A small multi-label image tagger, trained from scratch: 48750 training examples.
Rows from block 3, named by matrix and row number. Rows with one number belong to one neuron. Each number is 128 + 32 x the weight over its row's rms, rounded and kept within 0 to 255. All counts start at 0. Numbers have three digits each.
# u: gMLP up (value half) (model.blocks.3.mixer.u.weight, 512x512), inputs 128-255
# v: gMLP up (gate half) (model.blocks.3.mixer.v.weight, 512x512), inputs 128-255
# out: gMLP down (model.blocks.3.mixer.out.weight, 512x512, transposed), outputs 128-255
u.138:108111151111127102127129129111098169131091121148072064119109144133104120110113138115124088116124053117073112121094131134144180139163181128071067142057171131116091099133070100093126136116077086132169091128127121083139120093186145128094156114179155139113086108147084129108149152135186090138161113104067113102154197134142149172100164126128056129123129129143163141161123145136085141086109
v.138:126146170107142149112116122112125173139155069122130145108156087147151099161152130143117118106177125120131132108108121197191180108178147126085124125114126117185101156223107160153135170117144193139142080179140140125144166180108120081094118144164173109162153141136176116079130069142136129160144111143124153144086108107104112109071186189124107090170066145158130115126144167161102126176095
out.138:116213115148140101093123119141150072175138142154155144127162108079081165138123166071121193073173136140096157131133152132073129166102088141080255128133125152116129100114173144097129152141065109135126197043050163164188133112116109137134097112081109129140114110176097156147162129110132102159087148176121131175137130071098127096106155156179174166148133081080084150143120110125135120199143
u.139:133161125170131119169085117132103166165172093081124128165104190098137146136097136144100177101133100112213098162146092127151102066163099151121123095070144118122053204149136129160071102091137155111125052111058143129157161161109159149105170168153145159111160123098110131114150120025126127153109032125178137074201133152090155140089136074078133152116084157109106142104137140147139125120127
v.139:104079111135123105073112098120159132066122111095121169156151139147162137152156080091162105106157110176095192180192103180157080139125074150094103108166126182124148121182121103159152173111134081082115162125106156145099046144081057095116084156116086157118138131064122110129135141221055154092152168116186108132163092088117104073181157130137119132162130171143164126099094146158109179079121
out.139:112125132111103140043126161109162135100136102126150150134173125119136149093083169087193133097105157165109099146144125107163172140112155134147140138124117112147144141161115151118092156151055128156154143138225134171135069094155124142092113138147131097177132117131106108109144165151124151133147126188046161117093181080182155116188070205137146148180175119083163122143186166117080111188104
u.140:145068119101110098059108135169119141100080147146210098103090112120107188128112128054094201075145111130126065161138107156137113126148094160217076108119118134142158128157142153072147117090116145173066123164099105157103145168141150147118122132138151067113126135143133133095108119091091098085130201152131089187144095158119115062104158152125177126099144122148111106158105168101153187120120
v.140:156151164147164126165170069154138104059085148152185105109120143180111121176090121168144146146161165107157131119123158058115122150127068111109154073137126140132108155104156152070078145103127078139031121105062141152127128173057161115123115157201151102122080106117152142113113189097145083151170120114159115149164096140096117077083069148138163116158092142185131137135127073171164117113139
out.140:111123187087128143075179093114138103189166137107113113104152119112109077125114191168153131124184151135163144116121115159132117097141136139082155143110132091119165130139139133134125133107118087163185150107181131113109070110107153157073162168142118137110149109095145053156155153196167178139157069115161123086098110117153155131153115089138097141189119102144175165103130093099085136141131
u.141:148081117099120105135083107103192063082170079094157142153169125175157131165107115131093134156075108111069160132116094121183127144125086161125115087113107097108139119101093077123109114117163137141136125122118144141124075113161120127140160096125101082141157144177151129129158089145077194172114148110107176112163118132049131110132109089161119131107079161112157119178107116200134172158165
v.141:133085130096137171113136074102144189110153171148103115099157155135119158084109148084150173149159092092162122173131145167167126110071046131100162087132094089210068102104106120165197115106148154149127105128112096124135098098099167119148175158140109198093120161123127161110149140123113168127115164114103137108086147093172143078117109150141083125193132132127119138155117139157066153102119
out.141:113107098138144164162128067161086188143097180095136073162146130096171134108068107114114105122125116108099122106110129080104107055157138119078120117143150157065087120107121181143125097130153090123113104125105106108054148089121172142130101162153121137094173098141111127149101134133071120139118154113179117121132098107192189151124111153145136186144106133120156107123106120146125098113071
u.142:178137104155147107163043175180146141152153120137146141112141101099128146163103129129085154121129081105137133122116112107161114135084115149090126178095126182096149116145115161074155119153090139084227186161072122116098180176169157179157095035165157120111150190135151105173121212193161152148093074089124083112143070103114131175116070186145180139124162095146122154130097127128125100088109
v.142:123165097157163160078115139142162108091216138089121035131102204084088139076068103072132115142102161121088133118137085132105145071129126178144127168111198121151104168147139139105110068183079124131175090117073174115080129099110173112134080141160169130122182095119085066118090134192069160131142068132136104143102084117167119100155123084132133185091134095154160102168144099130126105139136
out.142:126124161127094098039174133112129176148114110111102239098105095088048147077147113113078132117079170151085109142137019132140128122109129156136161059147124127175109123115121124179095201130151203135144099145148125118143116104103149084200111186070120124100138117133098029087162135132119110116140183126104158147134146144063079177119198123171150073101160178122120106091148100128126147153128
u.143:119136123159156104143136164118109176119085147099064147090150117110134092121098154061103137165152110130093126149073099117170225084188139166174148123131065118147171144089101142089164125147064132114158090108088142144118131092088178099130040063144124169177154056143075154175086143158133110155164132135182110104106122142124188138098139133134145149180146143160124159149116091090125136148127
v.143:138097094143115075115173127160114144119036112183155114151082084167118116118134151142096160087150129124152102127083098118117161114128099105101134121145139120123151199159112115136129231152159166100130149092142152163201081161121112077142171127141096143153150100118075107124083132111141158134106080157133149114168104123086109205106095148102131166108130121070135095128084092130159178074132
out.143:122141148127127100112219115157157091121122111137120110143108084144150061107138160125051214115126186105123149082133092141145070133119206140085123124080217192150167158130151131128131220171154175144138148112178118082171160133090137140125129146128116099123156103092164162104148168108105152097106100120108098093110127152131071106120136090108127112197117128140137068139113080144094162120101
u.144:193184077162151159092140089159197166106110119172200136130117110134065179140129132167139173116135127124156158148094106089100119159122135144144165145088206235160126103119134112093147154132183142121045111120108143128124057155143174099073081129122166122149096105113082094117121185110178146140131132098167148106159174176211191125174147063110075116166067099110076116173178150117156083125098
v.144:078117090163122137109134137155178194124114121073125105116148118059147156140159143083132187078182113137176113074154053069116170129003152175149162086083099133181122144116123100128153088112130154127072090137107118136210107167130141112142109117135133193091136152111097167142105142129111110145195065094146103125111156112122162133191159098136093139087152137134139130132128123124141197144180
out.144:118124100085047148094190139124128129157112161112090094121173170104152139107112111140140128093099090117039140155162079167167161107125167117162103118084134098131161185150118146093137045093136120140168093070147114158175127097137084124161131129099089146084167153191128154122115143172139146103158114148174123128128175129065126156078111171132143162111132101142111079129172120114136113128106